Rows from block 3, named by matrix and row number. Rows with one number belong to one attention dimension. Each number is 128 + 32 x the weight over the matrix's rms, rounded and kept within 0 to 255. All counts start at 0.
# q: attention query (model.blocks.3.attn.q.weight, 256x256), inputs 192-255
# k: attention key (model.blocks.3.attn.k.weight, 256x256), inputs 192-255
q.54 [178 140 108 127 143 146 184 154 135 130 165 131 126 110 179  95 122  96 170  19 125 160 122 102 196  69 125 151 132 125 116 143 108 153 167 145  79 131 169 132 147 156  86 193 118 133 157 161 137  76 150 155 149 177 102 139 110 137  71  86 112 124 108  89]
k.54 [131 111 163  84 143  98  78 143  86 135 116 120  97 164 144  97  77 127 170 120 176 118 137 192 171  99 140 116 122 173 101  60  97  47 132  98 125 167  99 122 151 154 127  93 100 153 144 115 135 135 170 120 132  75 121 148 120 150 148 113  99 205  72 113]
q.55 [161 157  72 188  70 161 193  92  73 136 136 142 178  94  96 169 155 117 177 145 165 128 118 132 139 135 154 162 111  84 120 133 141 103  98 183  86 124  86 154  83 139  78 218 133 136 103 127 140 179 107 103  97  98 110  97 155 114 115 171 172 123 133 148]
k.55 [109 125 183 155 129 161 114 138  52 154 109  80 127  93  83 145 109  75  86 149 136 140  83 192 125 152 179 123 160  93 129 173 128  98  97 118 137 155 129 113 110 133  84 154 160  94 182 138 105 104 141 139  70 127 132 170 130 116 104 127 173 112 130  96]
q.56 [130 148 123 137 108 148  94 177  87 172  58 134  91 123 124 104 111  95 130 121 114 133 146 159 155 107  77 133 103 143  88  83 217 128 150 130  76  71 111 128 123  79 131 125 104 132 143 171 143 126 186 157 164 103 128 142  99  94 131 117 150 209 123 132]
k.56 [134 122 145 120 180 112  99 134  32 129 147  94  92 153 109 143 137 148 159 116 139 187  88 111  99 142  89  89 134 188 119 124  68 153 107 125 152  92 173 180  81  91 111 175 155 169 131 137  65 107 110 126 117 168  89 127  68 164 148 151 144 134  84 158]
q.57 [138 145  95 125 127 179 162 161 115 124 102 186 185 122 102 189 127 107 159 103 129 118 198 114  72 158  63 144 168 116  50 107 124  99 132  72 128 115 133 129 145  80 148 171  60 177 226  94 103 134  81 157 145 146 123 106 135  98 163 104 119 105 118 149]
k.57 [176 138 119 176 118 161 195 108 162 108 138 105 118 153 117  57 136 222 114 178 130 126 100 141 130 165 130 153  78 111 102 199 131 167 115  65  87 116  96 134  75 126 167 113 140 128 213  89  88 135 164  72 125 114 109 109 128 110 156 103 113 140 180  88]
q.58 [148 151 128 200 185 143  82 136 134 114 147 130 147 151  84  96 122 228 120 166 122 218 128 141 112 142 122 120 151 178 149 103 112 152 114  86 131 164 143 112 107 160 158 132 118  79 117 120 132 102 150 144  83 178 159 116 149 141 119 167 124 133  97 109]
k.58 [159  96 159 155 114 148 104 170 130 111 152 129 188 151 101  98 173 124 148  79  80 101  85 146  98 131 116 155 120 137  87 124 153 137 188 160 143 161 129 138  93 123 149 122 172 160 146  90 133 159 156 141  98  92 144 150 135  90 143 155 182 136 154 135]
q.59 [129 160 171 132 111 127 131  90 132 110 100 121 131 145 120  63 126 196 141 113 177 110 108 148 119 129 152 134  57 141 114 110 148  94 154 149 126 188 167  98 115 131  94 117 128 124 144 147 107 113 193 139 178 117 155 200 164 125  95  71 136 111 188 148]
k.59 [ 95 150  97 174 125 169 167  94  70 152 132 138 172 123 126 115  93 144 146 186 151  94 130 125 117 105 142  79 150 119 166 181 143 197 130  91 113 147 109 137 153 125 149  83 187 138 124 115 117 153 100 118 138 100 102 183 141 140 127 144 150 152 118 139]
q.60 [139 108  85 115 145 183 119  92  95 106 197  72 113 144 210 150 150 149 106  82 107  86  77 125 199  85 161 130  78 125 153 131 141 146 176 156  97 114 156 151 137 141 183 140 167 106 180 118 116 110 131 169 167 154 127  91 147 161  88 130 169 116 168 112]
k.60 [128 159 141 100 111  68 106 199  90 147 176 205 176 150  95  80 107 108 106 155 118 139 134 148 152  41 120 204 150 184 121 114 150 139 155 169  25  86 132  77 180 145  99 154  75 232 114 161 147 123 165 169 155 163  93 146 218 141 151 135 141 146 108 151]
q.61 [118  53 139 121 117  67 130 132 128 128 110 195  93 122 136 129 157 171 190 165 145 121 145 127 179 111 106 128  86 153 120 144 148 154 171 111 179  97 141  79 144 113 173 142 151 109  95 115 139 175  96  52 115  69 153 127 100 143 145 106 133 108  98  82]
k.61 [136 154 100 174 167  97  96  69  83  71 138 107  92 144 184 182 109 108 151 123 138 103 168 101 137  54  98 104  92 109 114 204 103 157 101 168 116 180  36 119 117 108 116  81 100  95 137 172 175 175 146 115 139 138 129 163 142  97 165 110 130 154 147 131]
q.62 [120 144 172  71 124 115  95 194 229 126  92  96  87  93 135 179 163 163 157 124  66 139  89 144 107  97  89 149 120 119  79 129 129  91 122 115 138 125  90 102 171 110 102 126  99 117 202 127 173  99 161 139  98 135 141 144 136 134 118 150 136  99 154 122]
k.62 [117  83  97 103  67 124 159 101  94 170 128 159 109 168 109 120 113 159 197 110 139 103 111 108  94  98 143  98 100 112  95 141 119 144  90 112 181 133 105 100  98 137 130 175 139 119 138  74 160 137 114 115 116 160 101 148 124 128 138 162 141 171 118 106]
q.63 [133 148 164 127 188 173 135 113 115 132 121 169 148 123  90 109 130 108 161  90 104 114 144 130  54 139 116 136 166 129 158 123 135  93 161 140 160 153 106 201  84 195 139 139 155  98  18 137  88 141 184 146 172 111 133  88 175 110  94 120 132  94 155 125]
k.63 [133 163  87 131  70 156 149 151 220 156 174 177 111 118 154 133 117 187  92 143 115 129 146 117 166 174 129 130 127 155  77 139 153 106 162 125  65  97 160 121 179 167 126 105 153 145 117 110 135  82 128  99 148 146 105 164 110 111 114  79 170 131 123 156]
q.64 [126  62 121 151 109  83 163 105 108 106 139 121 126 137 121 173 130 198 134  92  85  83 135 106  67 109 108 117 168 152 149 145  98 210 118 164 121 130 135 102 142 121  94 103 135 116  90 125 143 122 116 149  89 111 108 124 154 144 165 139 115 111 144 127]
k.64 [ 81  78 127 150 186 135  65  81 127 136 145 104 148 164 145  81 107 126  89 107 102 153 121 126 182 116 164 118 157 107 143 160 100 110 103 148 135 148 116  94 169 128 126  81  86 155 139 171 154 139 154 157 127  99  67 218 101  81 126 174 186 114 164 159]
q.65 [169 111 106 137 116  72 122 151 108 125 155 147 160 139 148 113  66 115  83 143 129  87 126 156 135 147  38 198 151 164 114  62  92 103 120 133 161  98 168 123 101 156 116 132 144 126 179 173  58 146 148 123 205 140 219 130 159 160  36 142 126 130 180 127]
k.65 [109 113 102 116 111 124 134  64  97 115 152  88 114 109 121 226 144 179  96  74 165 110  93 139 201 121 169  74 147 104 103 144  89  85 151 111 126 157 123 120 154 123 172  87 100 171 135 110 136 111 157 149 126 163 138 127 137  92 138 123 122  97 122 107]
q.66 [141 176 184 118 116 124 133  75  98  97 144 148  90 119 126 123 146  82 158 133 159 140 157  99 155 167  72 117 117 154 162 106  91 186 123 110 104 120  64  86 128 116 138 141 125 162  82 100 127  99 156  70 111 155 130 161 171  90 129  93 124  88 135 129]
k.66 [112 149 159 105 145 179 144  89 116 109 161 101 151 147 182 140 143 147 158 137  91 107  61 165  98 162 131 117 135  91 128 128 128  87 139 129 157 122  83 104 103 122 135 147 118 119 143 124 135 133 141 138 123 145 161 144  96 129 169 132 155 174  74 156]
q.67 [ 71 178 123  75 120 113 122 146 159 162 125 131 129  80  98 206 151 122 131 194 169 130 198 155 165 109 112 136  72 123 165 129 105 139  87  88 218 137  99 164 111 189  69 143 148 104  63 123 207  94 130 177 154 136  67 126 136  59 132 132 142 115 165 140]
k.67 [118 188 141 122 127  93  77 148 147 143 178 147 134 212 157 116 193 129 143  90  77 174  94 171 106 107 117 110  90 201  89  87  98 159 156 137  92  85 119 164 137 111 100 166 149 164 127 122 164 155 157 109 168 134 120  98 104 205  94 113 162  97 127  88]
q.68 [ 84 156 104 129 144  79 138 108 107 119 107 124 106 153 111 114 101 115  89  87  72 113 137 165 161 171  86 120  86  94 192 125 126 104 169 140 130  90 109 119 136 151 145 182  52 121 140  86 115 166  84  98 114 135  97 119  88 160  67 114 135 127  95 137]
k.68 [123  96 111 190 137 114 171  62 107  95 121 150 130 126 184  74 127 124 113  95 162 132 121 126 193 133  87 149 206 148  82 186 153 175 138 150 141 165  91 133 136 112 150 169 192 117 113 158  90 143 126 138 134 148 127 121 119 122 123 150 145 125 129  99]
q.69 [183 159  88  83 153 143 138  97 151  92 122 144 184 141 115 132 173 133 108 134 167 155 112 125 105 149 110 134 138 116 118 115 174 177 159 163 128 146  68 161 125 156 140 118 136 147 121 128 170 157 166  92  83 123  85 112 180 103 145 132 109 192 129 137]
k.69 [107 166 112 135 117 154 124 108 130 112  48 142 105  68  98 153  93 179 124 147 106  30 142 156 134  74 122 121 145 123 156 182 134 133 140 122 117 121 135 143  80 123 133  97 159 141 151 125 112 143 126  97 119 106  80  97 135 124 161 151 140 161 126 126]
q.70 [ 63  94 116 175 122 140 167 136 119 122 169 118 110  82 174  90 143 153 125  78  94  97 154 133 128 117 153 197 131  92 105 111 176 141 177 111 113 107  99  94  81 138 131 111 105 148 101 190  88 100 114 134 175 171 106 113 107  98 140  82 103 106 112 170]
k.70 [155  96  61 101 170 149 109  95 128 145 125 121  89  73 168 127 154 197 144 146 102  79 154 141 134 146 115  93 111 172 150 102  99 156 103 119  58 170 190 112 120 135  75 149 114 107  85 114 122 163 156 109 116  83 105 110  90 138 115  98 192  99 133  70]
q.71 [153 137  92  81 141 142 103 119 212  85 138 100 112 140 110 129 130 114 163  91 104 140 128 164 138 191 114 121 160 158 122 135 114  97 114 123 137 119 138 115 114 122 148 184 177 107 164  98 226 175 158 142 121 127  91 146 151  86  49 124 150 154  71 124]
k.71 [117 230 144 111 128  87 110 107 124 112 165 142 143 121 118 149 145 130 160 113  94  77  84 139 125 137  77  96 223 145  87 176 135 203 169  80 166 144  74  80 145 100 114 106 127 148 134  54 111 119 128 132 112  59 123 148 111 125 191 145 137  82 133 120]
q.72 [153 154 102 119 104 136 150  60  98 132 122  63 141 150 115 159 153 115 138 142 119 106 100 127 140 127 101 132 131 143  68 123 101  81 101 154 137 131 136 107 145  83 141  12 137 105 125 128  95 144 141 124 100 184 111 136 165 143 121 147 105 156 122  84]
k.72 [114  63  59 143 133 168 169 117 167  33 136 138  87 123  86 143 128 119 107 126 144 186 133 126 185 172 107 151 103 100  86 157 137  70 118 118 172  63 186  44 133 132 182 127 118 106 155 136 109 140 124  95 167 119 125 132 136 170 106 147 129  65 140 128]
q.73 [111 155 111 153 106 110 136 101 157 152 131 118 127 134 141 160  87 108 167 139 118 121 110 154 122 128 136 186  54 148 118  91 107  93 139  98 102  91 148 136 181  88 127 144 166 165 143 153 153  47 118  91 156 115 121  95 173 108 100 152  76 116 163  50]
k.73 [151 166 150  78 112  40 134 101 100 177 201 126  87 150 119 116 134 128  98 191  96 134 117 115 162 142 116 131  63  97 175 105 137  72  97 144  93 109 136  93  84 133 187  88 166 151 129 101 152 169 194 136 151 165 163 133 147 180 102 107  89 122 131 154]
q.74 [ 99  65 111 116 162  77 122 121 109  52 147 120 133  89 149 115  76 200 139  65 107 180 143 100 145 138 202 100 112 100  95 156 174 169 105 119  96  84  78 120 109 164  89  48 131 115 125  78 131 179 155  98 107 142  86  84 143 122 148 121 178 160 125 210]
k.74 [124  88 133 141 200 151 131 111  85 162  97 121  78 119 154 140 147  65 135 159 166 138  88 138 102  76  81 111  62 114  62 123  94 146 153 126 111 152 162 122 101 133 147  98  61 179 141 167 110 135 164 140 100 150  92 126  98 108 107 141 190 147 169  90]
q.75 [177  59 195 138  64 195  82 160 125 109  95 129 160 143 158 117 118 120 142  92 211 114  89  73 149 180 133 173 125  96 206 152  80 156  70  91 152 143 188  85 144 153 129 121  91 159 218 170 115 120 113  76 165  61 150 182 110 144 153  94 105 155 118 129]
k.75 [148 149  98 128 109 120 124 159 112  88 121 105 124 130  50 101 194 165 109 154 152 163  78 137  94  69 192  93 114 184 145 108  64 125  58 156  82  75  70 172 132 175 148 104 191 139 154  97  72 137 107 186  69 142 161 135 120  97  99  73 127 122 113 118]
q.76 [123 166  66 125 140 103  81 138 130 153 116 124 126 115 109 165 146 140 163 146 160 135  89 113 181 152 146  89 104  71 179 160 130 161 170 118 125 128 109 163  55  97 173 122 116  75 164 139 126 132 114  91 110 124 124 120 162 131 151 104  91 142 152 129]
k.76 [106 138 130 113 138 116 131 140 141 106 190 168 106 113 120 181 180  82 107 114 166 153 140 119 110 160 141 141 100 122 162 119 128 127 132 128 136  85  71 126  46 121 130 169 126  99 200  93  84 152  98 103  99 171 172 125 104 127 111  91 122 121 108 128]
q.77 [112 129 124 101 147 110 112 165 208  68 166  85 167  76 103 125 184 143 146 148 116 133 104 105 103  94 122  45 158 106 121 103 170 178 146 105 102 111 120 142  94 100 181  84 109 165 156 112 144 157 180 131 107 101 136 105 102 154 116 168 150 113  82 202]
k.77 [135 166 168 114 119 165 169 130  79 166  98 130  43  83 157 105 180  72 165 168 104 142 102 116 133 122 149 159 133 119 112  91 134 138  83 161 101 168  77 119 114 124 161 113 162 107 118  81 138  98 127 106  80  85 159 155 109 105 131  95 115 144 119 165]
q.78 [121  55 135 149 116 105 100 102 117  82  89 157 124 167 123 110 114  97 178 162 134  75 144 128 181 130 142  65 151 112 146  91 162  78 140 175 131 124  90 110 179 147 162 176  89 161 117 117 106 114 120  82 162 147 168 127 168 151 166 129 140  74 120 100]
k.78 [123 106 159 140  92 164 126 119  92 135 148 130 167 151 166 140  75 162 194  67 161 147  87 110  81 140 119 185 159 139 156 134 125  76  91 134 101  41 110 133 100  95 114 121 104  80 117  95  90 141 108 109 137 140 109 135 132 142 106 155 174 174 126 154]
q.79 [143 109 140  65 130 182 126 157 101 158 131 127 148  98 152 160 112 129 146 121 118 123 191 140 165 145 195 151 138 102 129 129 109 153 174 134 144 108 132 146 120 134  59 107  90  72  71 104 129 189  38 158 177 159 153 111 127 132 162  81 110 156 133  84]
k.79 [160 146  84 139 114  75 111  93 101 137 193 152 113 106  76 141 102 101 154 153 103 126  97  96 138 113  91 143  78 148 130 148  67 149 104  92 104 104  85 139 137 128 132 117  65  98 169 153  38  61 201  56 144 154 114 139 153 155 127 170 108 126 130 124]
q.80 [138 131 123  47 114 108 114 151 169 102 170 135 109  63 135 152  83 125 149 140 187 126 116  89 140 155 134 140  82 136 113  73 100 134  99 110 118 139 100 205 169 133 153 135 126 192 158 113 128 141 170 140 128 108 127 124 144  96  77 122 108  91 143 173]
k.80 [173  83 114 127 135 206 148 113  90 148 142 180  75 143  86 164 104 137 101 127  76 128 139 152 117  69 158 127 148 120 123 101  98 120 133  95 126  93 145  94 159 120 129 137 133 165 133 121 249 183 144 101 157 148 115 172 133  94 154  77 158 118  97 114]
q.81 [139  89  83 139 185 182 134 127  65 160 159 199 145 114 132 193 113 190 186 174 168  75 147 117 153 164 135 149 144  96  80 151 169 157 170 136 162 131 200 143  96 154 183 129 126 109 100 119 143  76 125  74 183 115 128 118 108 143 170 145 134 133 137 132]
k.81 [176 140 165 126  67  77 140 101 110 142 176  99  85  83  84 205 145 137 122  95 170 126 183 128 108 136  91 117 105 135 117 163 134 160 138  76  70  95 116 127  84 139  94 168 115 128 133 143 135 218  92 152 156 130 129  37  92  88  90 124 131 103  96 146]
q.82 [108 149 112 150 108 136 128 141 166 143 131 149 100 167 140 187 151 154 131 126 154  93 110 102 147 103 103 146 143 138 127 168 156  70 124  90  77 109 129 113 110  51 105 139 138 130 159  85 125 113 101 170 114 138  78 158 129 131 118 130 160 145 141  88]
k.82 [178  97 218 155 121  70  96 113 191  95 141 166 162  85 134 102 144 118 105  72  93 163 177 124 114 101 141 115 139 114 120 116  92  82 101 116 195  89  78 125  78 111 117 177 162 105 173 110 150 149  97  79  63 148 153 146 114 129 110 154 137 109  70 153]
q.83 [125  89 136  84  79 127 150 119 105 116 127 153 100  99 120 145 121 164 139 175 116 134 118 127 124 160 153 153 127 105 142 148 135 127 119 141  94 103  77  58 119 116  93 136 147 125 129  98 124 127 151 189  99 196 122 127  91 134 174 198 177 132 150 101]
k.83 [ 58 104  38 164  91 159 163 128 113 173 101 111  93  69 111 156 146 115 175 179  60 121 159 151 133 107 132 129 112 158 174 119  98  92 147 135 153 126 134  80 124 160 141  79 196  84 152 117  72  82  97 140 164  77 111 174  88  77 110 116 160  86 168  96]
q.84 [149 148 162 179 159  34 159 113 142 168 128 158 151  86 102 126 130 158 170  97 101 131 145 134 171 104 166  76 108 111 126 208 154 170 146 195 207 143 158  71 132 107 165 128 141 135 145 104 155 110 186 150  77  68  84  82 152 130 164  58 115 166 100 129]
k.84 [138 149  59 127 170 103  66 208 153 163 127 112 123 161 160 158  98 128 155 113 109 109 183 164 129  98 129  92 123 117 141 122 101 167 143  92 140  49 116 154  91 112 117 153 110 150 116 136 161 149 113 107  54  72 107 154 169 106 115 154 138  87 117 194]
q.85 [141  69 104 179 155 185 117 187  88 105 196 183 144  70 113 140  76 155 136 167  91 140 134 150  99  95 160 132 107 140 128 164 160 146  88 141 182 119 135 141 127 136  80 146 119 112  75 104 117 139 152 110 108 132  69 140 141 163 211  73  75 113 145 168]
k.85 [ 28  87 138 147  82  86 140 186 164 189 158 132 131 111 172 230 120 162 167 148 132 131  95 122 181 104 134 120 139 128 206 139 117 170 121 107  98 123 127 129 169 154 120 165 163  96 136 142 115 135 132 120 159 178 171 116 138 149 158 169  89 100 146 116]
q.86 [211 143 127 140 122 173 134 115 141 156 113 103 125 113 105 109 183 105 115 180 153 157 197 126 111 114 120 112 155 101 153  97  86 101  91 192 130 109 126  94 147 166  69 202 111 140 104 122 175 128 117 137  63 106  66 193 103  95 200 112 178 136  94 191]
k.86 [101 131 148 156 128 113  39  96 139 136  82 159 179 104 123 126 134 140 193 131  81 133  73 114 120 188 172 145 142 150 145 140 140 127 161 112 190 103 160 105 121 116 127  78 163 136 117 146 136 143 159 119 154 103 119 138 139 188 120 172  66 173  74 144]
q.87 [ 66 204 170 167 128 143 141 173 187 123 124 160 181 107  98 177 170 153 139 142 162 110 121 164 144 134 155 157 118 141 150 150 146 115 128 121 139 161  84  87 126  83  89 145 132 144 154 136 116  60  94 146  68 155 111 171 119 141 137 115 142 161 100  72]
k.87 [117 155 172 157 162  77  97 130 166 140 152 119 151 118  95  59 146  95  86 101 113 118 176  97 129  34 134 193 135 156 141 119 129  80  70 120 108 143  97 196  85 165 114 147 123 142 160 148 148  86  82  87 117 127 142 101 125  77 145 162  98 149 136  94]
q.88 [135  99 165 148 143 103  53 120  83  88 118 149 136  47 232 131 117 156 170 124  93 166  98 151 174 167 140 160 124 169 126 205 137 148 123 152 118 140 131 157 147 162 154 137 112  75  99 158 166  70 156  78 116 123 123 134 126 156 207 169 165 114 148 160]
k.88 [ 93 153 104 140 147 129 185 117  51 133 125 119 189 130 124 139 178 136 156 100 107 133 118 117  57 132 168 112 166 110 113 139 131 110 136 117 142 140 157 106  81 124  84 103 149  75 110 134 107 177 125 100 120 158 134 110 148 113 127 184 147 132 112  85]
q.89 [143 185  95  95 138 146 130  89 122 126 165 122 139 175 191 145 161  74 116 167 153 111 172 115 142 111 101 106 171 182 114 110 113 165 145 194 197 105 104 110 122 126 160 110 112 148 113 146 132 158 160 149  95 200 115 116 110 170 115 134 136 148 126 105]
k.89 [ 97  79 159 145 121 135 159 145 168  95 119 161 143 159 118 101 115 206 128 118 108 158 177 110  98 134 130 148 150 160 102 132 156 114 140 112 156 111 106 140 115  94 128 160 137 114  72 110 166 108 134 131 174  79  90 107 148  78 109 162 142 109 111 148]
q.90 [ 91 154 135 216 167 133 141 111 119 120 145 144 119 104 133 176 118 153 170 123 154 149 119 126 166 135  57  81 100 123 127 118 142  74 131 123 131 152 147 135 145  83 106 135 111  74 156 105 118 111 131 166 109 181 188 135 135 122 156 145 132 128 148 115]
k.90 [142 124 159 103 142 125 113 123 149  92 155 157 148 107 165  79 109  81  93  92 187 148 110 110 117 167  99 139 126  93 148 134 183  80 149 136 160 106 142  94 112 165  94 122 168 143 134 108 130 137  77 126 163 134 158 141 118 119 149 146 133 171  65 149]
q.91 [153 123 169 151  77 164 125 133  70 171  78 146 152  84 213  82 144 166 101  12 141 130 146 102 123 160 146 186 154 165 188 126 131 151 154 123 113 175 129 141  95 165  51 159  79 141 135 148 144 152 132 112  65 150 115 115 182 162 125 122 124 130 136 148]
k.91 [125  58 136 134 159 127  97 114 133 130 112 115 112 115  94  90 131  71 124 149 152 120 113  90 133  88 123 126 176 111 119 115  92 154  70 120 106 200 124 158 143 135 181 133 112 109 177 103 146  83 138 144 119 137 123 214 107  95 156 165 121 137 157  53]
q.92 [179 111 141 124  63 168 110 140 102  92  82 118  98 162  80 155  93 143 154  99 144 162  92  87 124 139 126 100  95 103  34 129 137 110  87 122 110 145 130 183 132 119 106  81  84  99 120 140 132 133  94 137 132  90 188 138 108 117  46 106 131 130 110  99]
k.92 [138 172 120  78 129 154 126 133  88 153 200 137 144 116 141 108 150 142 120 144 126 100  70 141  86 137 112 140 168 129 135 179  91  91  53 149 141 118 122  41 166 129 198 138 140 116 158  88  80 162  76 114 103  92 147 214 123 104 164 138 149 134 173 172]
q.93 [127 106 152 141 118 101  90 116 183 132 171 120  51 117  96 132 129 167 162 229 136 115  68 128  60 149  96 171 154 114 166 163  96 168 194  98 111 132 192  82 185 118 194 142 115 141 175 122  82  98 204 118 127 119 155  97 128  94 124 132 127  99 139 209]
k.93 [ 33 142 120 135  73 136 135 171 137  83 115 121  90 151 124 156 144 119 159 165 150 113 203 164 121 115 102 102 121 126 105  91  96 140 174 148 124 108 137 107 127 140  61  64 127 194  84 149 132 172 126  90 181 137 122  98 158 125 169 107 142 141  90 128]
q.94 [157 105 173  94 184 120  83 108  61 123 146 107  75  95 106 128 168 191  94 150  48 124  96 131 138 101 156  76 184 189 131  74 143 185 103 197 137  82 102 100 142 133 105 135  81 174  70 118 103 188 119 186 135 126 181 124 150 129 167 139  92  85  86 125]
k.94 [118  92  74 154 126 169 132 136 118 126 104  84 123 164 125 117 106 121 160 188 121 163 165 167 123 141 159 158  72 123  91 211 135 137 128 104 100 110  98 113 168 118 119 125 130  80 138 138 147  97 167 158  73 154 145 111 130 140 106 122 151 117  88 126]
q.95 [163 118 109 144 119 164 133 186 112 105 164 202 101 100 175 176  92 191 188 162  88 173 127 154 134  95  65  98 140 117 101 137 105 130  78 152 160 137 118  48  98 120 183 172 149 116 112 133 159  75 152 122 145 144  73 123 152 134 170 172  96 124 137 108]
k.95 [103 186 120 139 100  80 213 120  63 152 176 105  28 109 138 132 108 170 139  92 139 133 107 127 127 174 148 111 114 124  98 150 157 146  91 141 113 153 126 152  88 177 104  85 103 174 108 183 141 121 170 156 107 119 172 141 156  95 145 163 206  98 123  82]
q.96 [ 85 163 111 153 125 184 151 158  52  93  85 135  39 107  98  91 145 106 182 160  92 101  42 147 121 148  83 137 139 161 175 140 131 135  89 113  92  76  90 123 145 111 113 188  79  37  92 143 119 144 139  66 113 121 144  95 152 154 153  93 117 120 138 101]
k.96 [ 60 169 146 107 129 114 178 134 119 111  78  77 133 131 142 126 160  67 167 128 146 146 154 128 129 115 167 180 121 103 120 102 143 108 111 188 115 126  94  69  55 131 170  75 167 133  89  76 101 130 129 110 122  84 182  51 112 146 177 140  92 162 146 103]
q.97 [117 180 136 110 198 122 158 117 151  73 102 108 104 125 132 125  90 123 152 101 160  72 112  82  73 177 127  89 153  93 161 184 144 112 110 137 166 141 175 148 120 167 157 100 114 135  92 164 127 119 172 213 150 165 152 160 138 100 146 125 158 108 113 154]
k.97 [ 78 119 133 132 109 169 144 137 130  95 118 127 149 107 120 122 106 148 162  83  99  86 124 139 119 139 146  95 128 118 112  95 165 117 149 152  85 101 131 151 105 124 123 120 164 128  60 205 136  99 110 123 142  93 191  90 147 114 166 156 113 196 130 142]
q.98 [125 125 130 110 100 174  81 157 160 123  71  80  85 149 156  24 169  96 118  84  96 127 149 151  99  92 176 116 145 129 174 112 171 108 139 155 117  88 132 132 137  78 148  80  72 137  94 139 117 163  79 138 124 134 147 102 148  61  77  80 122 115 179 115]
k.98 [166  97 156 136 140 133 163 136 104 125 107 152 106 131  81 154 129 189 172  98  45 168  69 122  97 117  66 117 135 150 137  71 117 104 136 170  47 126 121 107  65 160 146 137  74 186 100 115 126 173 170 123 154 110 120  85 120 143 106 189  88 113 139  60]
q.99 [104 143 125 140  94 140 108 112 145 131 114 115 131  81  74 163 149 109 163 145 117 115 119 129 143 122 163 119  85 207 112 187 160 145 161  75  81 206 105 119 174 136 106 166 216 161 131 111  82  84 152 138 134 133  74 160 104 112 128 126 113 114 128 167]
k.99 [146 203 125  86 148 109  65 126 196 151 116 148 111 109 156 139 179 133 124 168 153  77 167 118  83  58  99 176 109 141 165 143  96 114 116  77 114  73 125 182 166 165 119 236  93 185 169  87 148 126 143 137 190 128 144 154 128  94 118  93 126 163 145 133]
q.100 [131 179 164 188 145 108 148 113 136 120 135 108 217 145 160 126 112 147 112 112 126 113 104 115 138 103 102 137  91 139  88 148 141 108 142 128 151 173 134 151  71 148  86 116 157 139  88 101 131 127 126 124 174 158 127 111 124 109  95 156 158 143 136 124]
k.100 [186  94 129 169 153 121 179 101 189 124 129 219 148  62 144  64 225 153 135 113  94  79 191 131 187 194 109 139 151 138 110 105 116 138  94 125 122 137 148 158 162  85 158 148 130 115 110  87 142 149 130  86 109 159 149 134 143  79 100 156  96 173 187 130]
q.101 [108  97 102 177 165 208  84 162 138 126 141 156 132 155 159 114 127 148 148 101  93 127  72 141  61 109 121 147 103 155 183 165 105 183 103 141 158 131  75 135 125 136 158 105 166 136  92 141 137 137  65  91 180 119  81 147 133 170 115 110 118 197  69  82]
k.101 [122 137 103 102 195 105 191 113 122 132 132 131 124  97  67 119 117 114 116 171 162 116  69 182 106 159 130 133 133 110 140 167 183 138 131 103 143 109 127 152 143  79 141 133 123  77 121  96 115  63 169 148 158 226 172  90 130  81 102 108  78 133 137 159]
q.102 [165 107 111 131 158 166  98 128 128  65 144 117 166 156 128 116  96 151 201 122 113 127  57  98 177 151  94 106 134 153 105 128 132 178 121 108 122 233 115 141 123 181 116 145 127 114  90  86 126  91 148 146 110 214 147 158 115 125 112 106 113 150 114  36]
k.102 [153 139 109 181 138 157  94 179 160 171 165 107  93 127 130 167 142 160 100 186  96 167 144 171  91 177 130 162 131 135 126 132  98  95 190 136 158  75 111 198 119 147 119 158 110 102 107 149 150  78 158  88 129 139 129 169 133 158 155 133 100 153 160 175]
q.103 [180  97 148 179 159 139 132 171 154  70 106  90 101 142 153 108 122 150 122 143  77 181 100 125 149 117 102  93 143 104 145 132 163 123 154 196 152 152  77 164 104 107 106 164  60 107 150 154 133 124 171 109 135 161 147 135 177 106 113 122 148 186 128 123]
k.103 [ 89 168 133 114 154 129 202 154 117 111 170  97  63 182 150 192 127  70 127  76 127 103 119 171 130  64 136 105 129 153 128 173  84  67 107 123 109  99 103 122  94 132 110 126 164  92  99 107 137 148 114  72 146 141 113 106 155 107 187 147 141 151 151 177]
q.104 [ 69 139  98 204 174 103 160 151 130 126 175 110  84 183 155 132 119  96 135 148 105 173 143  73 135  99 123 119 208 104 116 136 124 114 117 162 123 169 129  94 126 137 159 134 149 120 120 133 184 111 184  76 169  49  81 133 125 106 196 179 140 232 161 128]
k.104 [101 185 123 147 125 132 123 181  90 130 168 154 164 132 111 132  73 144  57 103 166  75 120 144 173  95 115 146 109 138 133 142 178 146 232  95 123 143 152 166  93 228 132  76 118 172 115 224 118 146 138 142 136 124  84 108 152 134  49  89 127 134 152 146]
q.105 [124 136 183 100 181 128 122 157 179 110 128 113 145 174 206 168  76 137 177  98 167  49 134  80  52  89 188 141 170 145 138 155 173 132  53 133 119 138  78 151  63 188 197 131 105 103 116 127 111  69 119 120 112 153 109  70 204 140 148 116 147  60 146 113]
k.105 [ 95 101 126 142 131 173 141 117 100  94 114 134 143 158  82 134 126 153 140 140  71 134  73 141 189 124 160 122 179 135 133 121 122 163 118 160 107  89  88 106 127  48 159 116  92  76 137 176 102 128 152  72 108 132  92 146 118 213 140 164 174 152 166 154]
q.106 [110 176  97 127 151 113 150 140  96 140 158 118 142 113  98 132 128  96 179 103 105 178 115  98 192 123  89 173 145 164 111  99 175 142 125 137  90  40  40 100 105 138  91 181 151 100  96  45 141 168 151 138  20 161 116 153  77 121 168 154 152  38 157  83]
k.106 [100 141 118  87 119 122 126 168 129 122  96 122 176  59 172 223 132 127 141 154 123 104  83 101 180 135 168 125 121 142 152 104 121 154 127  32 120 102 121 186 110 155 139 145 157 116  82 133 133  63 103 125  91 103 110 159 110 184 120 192  93 153 178 154]